From a checkpoint of a small sound classifier.
Model: log mel input, norm batchnorm, widths [256].
Training: soap at rate 0.0014, 15300 steps, batches of 128, held-out accuracy 99%.
Data: trained on struck, bounced, scraped and rolled objects made by modal synthesis, 78125 training examples, 25.1 epochs.
Rows from block 11 of a small sound classifier, named by matrix and row number. Each number is 128 + 24 x the weight over its row's rms, rounded and kept within 0 to 255. All counts start at 0. Numbers have three digits each.
After each channel's rows are labels from the 100 clips, of 14976, where the channel reaches its highest value: "strongest on" is what is common among them. Only what is clearly more common there than usual is listed. The data: struck, bounced, scraped and rolled objects made by modal synthesis.
# conv: pointwise conv (model.blocks.11.conv.weight, 256x256x1), inputs 172-255

conv.171:162121164131120112109125106151075097153109163141161120134143115099135106122108153120128109144135115145068163123131174126146163127117137148145087139132187062149131109158113134130127140082159100155120120086166102141134136146155126140157140105112151123098
strongest on: rolling

conv.243:120087126119153118074099125104095126103092091127104092116109135112126091091087147095157138142142102143157153128146106113100127101122121088119130112111112115117130184118144097124130101127104102093141129105120148153135138139135138143117151111095111076105
strongest on: small; string; rubber-like damping

conv.51:116123135163113141153150116100177128135156122117085095158151077139114086155206153141149134156107121144127114140109135140140179126130133103172161151177137127108107133104127089143146087076104134148131128121140132118146144133157099126132145137134162103107
strongest on: rolling; square plate

conv.180:109110139127151173136152130119155110108103145086124128097106058135122098165096128098138156114092148130145123132132051125229122151104138122170135104133137166130145126099112124121129099118119141186134104135134144125125136131117175112144131107129126118132
strongest on: large; shape: bar

conv.92:167111113106118119117142141140135125096141111132118144118119152116143126115098139131130108150167168132108113124103108129209127112122142185114138113118172108137095128163117112165151156073118141135104155133101140108156130139109090092034135152120150129111
strongest on: scraping; striker: soft

conv.85:135126100150130091126154099132125131136099135082128095138151107135115109171144145131175137101110111136110112171115080160119084143119125111086091140124136135123099140143177159115139112170143130139103141162092145104130166159162081135086139140112117084106
strongest on: repeated hits; white noise

conv.184:134162119143143122150115102117105134199147122103151113131130131073076109115137082113127115135113118142123160120145136121127198156160123120122131133179140148150127113110120099150115127093118074110157158098137193135121139080150151162128154133146154155120
strongest on: large; plastic-like damping; bar

conv.78:134103139136156136129128129132116118097074107143111112060146119138127108115123117102185127150115126113111159137144209130145103134121116134145142176148149086105190128125145134162128119150135138123148110118118122153150128120100122124115144149097117114152
strongest on: rolling; hard striker

conv.10:142120165109141153141133130118098136150145125127127114134132145116100124124155094141139139145118124099118214108158154160095210134136160121114102137092156102143111101161135140149101114108153106112116105114104185170156098144098139136120130146083156160124
strongest on: hard striker; one hit

conv.70:178138106123089131114141137186135100075108081150121116120121117164113149105102184113147141126104088142115156140141065131113116101106145135111133116137108135111123092144153106143142114101134122139156095141143133149144117123139120112137172143108099158154
strongest on: large; clamped rod

conv.55:164098113112139135108121121131180139122145126115076145135138101106180145098173119142150102154110115134109128176165147145109127136151145141135132174107138132156133137136136129132194128053153131116107116103138092155106146171113137149122110109142153142104
strongest on: striker: soft; scraping; rolling

conv.71:139132114100159163122129147079137143127150147133116116077140105130156104104159138118160155121131089156139130131106126119182116108135123179169136141095124081159105125108075132150155089117121138118100135079092177113130116119151103106146110090070150129154
strongest on: scraping; bar

conv.120:141134170155128138126134120123121152139103107142095125112077137164143093120125135137153132105120140121091141122129127132154123105107127153120173140100165127114149129156139107061116115127125130095151145096121150140092123129142170172118125110073114073167
strongest on: large; clamped rod

conv.87:133123147142182134153047173123115131131109148169154144135138110142123134112103131126108107099150122138140102143142155153104165161132135182173118110147104141112160105087150144148142150131103121139137076119097169176148073094138111123161158151149160117099
strongest on: bar; striker: soft; one hit

conv.227:143100112130117126112101126091073143106127127083142128101119120143134152126107119139071135095116162102149131106127168143131119152126119131125082111173169146099199105123107139126141141091152123119156143116150101107128117092106121079136166133123118106121
strongest on: rolling; medium; bar

conv.69:142110116117125129179091153168134180146124151182111144136125145111123136115123157085077101081111111132159130180172113116144100180112133125143107136106120096108161128108133116173108161101140172182111132116103145122137133101101147116141138147150136151171
strongest on: bar; one hit

conv.207:145118116134127122101118116120079127140111098113165136121166149130098142175126111123091118108131117126146156144110105092125124139148118163120164097151111078118128121134143139117146162123111124097138091153139111069183142129134150199173137141142141151161
strongest on: scraping

conv.22:144106093161116136109144152125153105151107110116118145097106134170101095152111132143116115179116105151117095113141128160105150117139135126109144115114136124172120092123115146117133126125155102149137132103114163106112138144124155158152156128171122125087
strongest on: closed tube; one hit

conv.104:113114150092165123122135101105121102130127143116125119117097146114100124126160106094184122134151108092190118120126106139071076111116117132128112137112185145117117101114106141155133158139159114113149100150149117123123135120133131117120159113123166130113
strongest on: small; repeated hits

conv.173:171107173130117104110119110105129123140166119146137154150150131136086135097161083153146145119124177136118109128141160171122146106152164115122149125111107115105124100075149137088110129104117156168108144126146124161114105093104155113100157120132111184133
strongest on: large; one hit

conv.84:163100090165161123164188125146115112153094151123144104083062110132166158098122156121092139118097118133120093171140114150133108123155152154116127116160140121139142085106101077132156132106111110164120156168115104136138166133112101141128108129151131122147
strongest on: striker: soft; ring; plastic-like damping

conv.83:129124124099157129117107108108088117120095119127136120087143157151143109164133126145129141104163135074130140127130120093148129099087147173137144117099146104114143154143156119149140153054144113120127113175074158125151125096122069160147110147116129139113
strongest on: scraping; hard striker

conv.112:133118114136148111124111132112142134111123128159145106091183060127105144105142137078110098119135132107103083103114155082152112126156130137099095164190126114178104131109097140105129127156083122149127115087151150114167140167133132124146132119138120099118
strongest on: rolling; hard striker; shape: ring

conv.240:134131133159142133161092119073149117128119126093117115110126149127125162106132127178105133158099078130120129119165110160133137133151137115106102147139120127107141110091112117171094168113107150133095147123116148150147140120086090071131151158141112126080
strongest on: closed tube; small

conv.164:141163087137078136165135168143123123090124186118147116117150153081129120093135124152107101174128102148102132170131143100122147129146109183103129115163129164140132089105145082075151151082120098092120221115165158136102139090110090120140147098112124118156
strongest on: small; square plate

conv.52:141163137124167149117113115093121118168129115151154137157122127106156113105170085143122124099139160095104106131120081146103160121118118122138101121171101151139164104153094076106170145145127128173094149152139126146092128153150104188162081127156089184093
strongest on: striker: soft; large; round plate

conv.27:110127133174113114079148155145122085134144151138132143185167102113143121106135122129150160126126107132105088111188111112129110115091137138132114139132104130135156083116194148095140166147133130114105121131118113143127108075145153126106086149139164107121
strongest on: striker: soft; muffled (low-pass)

conv.155:150148140109134149131090138126100138169123119144122130143101134163144088111126144089153105106141136148133120129126145117128087124133125130147138131103161164137072094142152121072102125142098116103152105096163157074159107129121116145113110110112149126117
strongest on: large; plastic-like damping; shape: ring

conv.91:088146136155115155128169124132100116151137140152175114159110144120133096132109131129097097133126102169086161106119123159142119115188141159109127094160097122090140132129123113098134118162171138115133127099146120127146156155102177184160138111196120124191
strongest on: scraping; hard striker

conv.26:132087131105115130135116126109172132143115127107104136099116086129155171144096153111114090129162134133158093165129113130097122104125110125150109140142166149136135130149151122132140115067149139138143137086077101098102116125154147121133197089148114118124
strongest on: repeated hits

conv.192:138159101130161118165138114133119125132103119095139096122102108135126135158129150122090128139130086168114111150138084096131127123112118106130107124118143100088133134156181163086140122157133139130111154160122123136139110151141110080144121165098096101120
strongest on: repeated hits; bar

conv.146:125129124146126151154106134104147126110129121120135080138108110141137171089118092183175108161106087139099115120113118137137122155167120131122132138122109096111132131131121168139127140121154027118163062127129149134144141105141135114137118107126129081072
strongest on: one hit; bar

conv.216:129112102167098117133111094122128120127156138146172127110115127119137088111152142130126120123155104124168144128097119144130119148113123114129147145037120118135123128141145131154114119138139139099076128090078128085135151114163115137178059120134160145158
strongest on: small; one hit

conv.99:188090160134075120106122136132139156139119133110118109103115150137097130120112171119175195131104133093147121104151138105143117099154149144101158144131102111119119089170146120083145154115159136135165078124126127123139103139142125087109142146135120110129
strongest on: large; hard striker; ring

conv.37:129090135131133115158079149140086165141153123164156126115107126123105153137099124111128142102132153110135132161076145128099174113107120104120131138134111129111119094145173111098118121120115126137138149154101171135146094120100144108091141108170116112141
strongest on: repeated hits; plastic-like damping

conv.188:152088119168130126106107152129116116128119136120158150139113150119146129132097122116092140114144120159169161134140098172120136124138133091154122098162152134138098085135118135094099135115134155138169120161149120116134099146141217163174137114164137114155
strongest on: scraping

conv.133:117114098099119141172115120157121121156123120157110113125121120078115156112088150147139100120087099129089088082158099148124108176150128154149154098166122142114098116151158063144148149122118149093127116125133084124119157159123118105182155167119148136131
strongest on: bar; one hit

conv.149:154101129137188114135155139165118147120154112119127159147136145142098175073131172091094138118107128094121108099131123124176107088165151138090152121152154149129113104105130110113117158089107171143092144126120155130124143100130132139137162164097115138174
strongest on: clamped rod; large

conv.218:122094137108114148126139163123167119137091142086122096106154131120173139131118125121173128133133106118079132138109204141155145139111117137152168173163071102156193121108146104148144128141110136117118152110157120129123137102097125168142098124112137126149
strongest on: rolling; striker: soft

conv.54:125183147115112143083128115095160168116102172092148114143132111102099172115117122133188112149092139126165153155096176128137125112097104160110130101164130114106113125119148137125125148129103106127122144131083133109132127139124162091101161098150128120119
strongest on: repeated hits; reverberation; text has "reverberant"

conv.114:151085146119127126104134141100130117146089127159102121145099099119127074113130114089140130123075140168141074119118128155173142119113098089125107129134113127121108132127114107113160136152134128149119086194168142127114118131096129212164148147136117118130
strongest on: scraping

conv.201:105139121123168095136143174168091109099135125117146156138123140125147145116148155119124164166112115133117151176108213139121127073121174141091146114073131096128125142129146106155120123102142123142106097106136155151104103138158166117142168155131114121167
strongest on: clamped rod; one hit

conv.17:137128111125134168121151139142136155137153074135116134141132156083142123084163150137134140133165122151138158108119122173145109126111142096125124120134160124112125125110180105068130108089144133152126130090105096092169097132155147132112141112086098121165
strongest on: hard striker

conv.95:089112107138136122140140117112135114100118083156133124146146133085129126112109119128156122113124115107142099097147133169102118105161149103141118143129146119091121123110119095187139126118135182153131159105091158096169145110142143194147119148144132104168
strongest on: small; action: one hit; plastic-like damping

conv.40:085108138119126103101121133192075127090163137151130132071123104150153142123129174102108134136127117135113110148162150144087103121143133154137117137117097101114141074113157119146118151125111105111123161144123162141125133126131161100121087097127101128140
strongest on: bar; one hit

conv.148:127103140140155106105116134175128084117172090125092099130133143125143152085135147123112146104156152135122108110127123123135114136111095109109110155150133109129140092144111134105132113159120127129112180101107139087151198155096145100119138162088138200099
strongest on: small; clipping; text has "clipped"; bar

conv.79:131118131123109153139151088114093098186119175112077097107107105110111110096165096150119090164145118133151153102103142174099098094132135131113135150126137116134107111090149122139135143126136130104151127134128131125127121099125127076123144112166181130160
strongest on: closed tube; large

conv.24:151124133124119093106122171153117092132104119141115125133141125116131143101126147119157124146162093099199104135125095120135187151164140136120172182167136101149107113113083130134132121145142120150163145065130105144166105113115086151158126149117132127112
strongest on: rolling; striker: soft

conv.182:106087123091115140141151144124104111115125161128185149181117187139126128125149125146141088135120167127108076153118137129111148105100146152141127123130109096112137141132125132160112136098093161161139111121116147140082123106121105118144113121092186104158
strongest on: clamped rod; one hit

conv.239:135124129125109156143147118105160098120111078116120135146139135157155126094101078139142152128168077149121110105084116140125086139121121112128125095151148113109114150112145141135145149129098115160087151122124151131101155109125112114085081138112147101143
strongest on: small; square plate

conv.68:148090115133136122095147136136122130135145106123102141155112176108108174101142166098212136131132098145140147106138154159104146127140140121148115127151132172101143125146125143134128121117126114148147151091143111143105111127171155127120124122134112091149
strongest on: one hit; clamped rod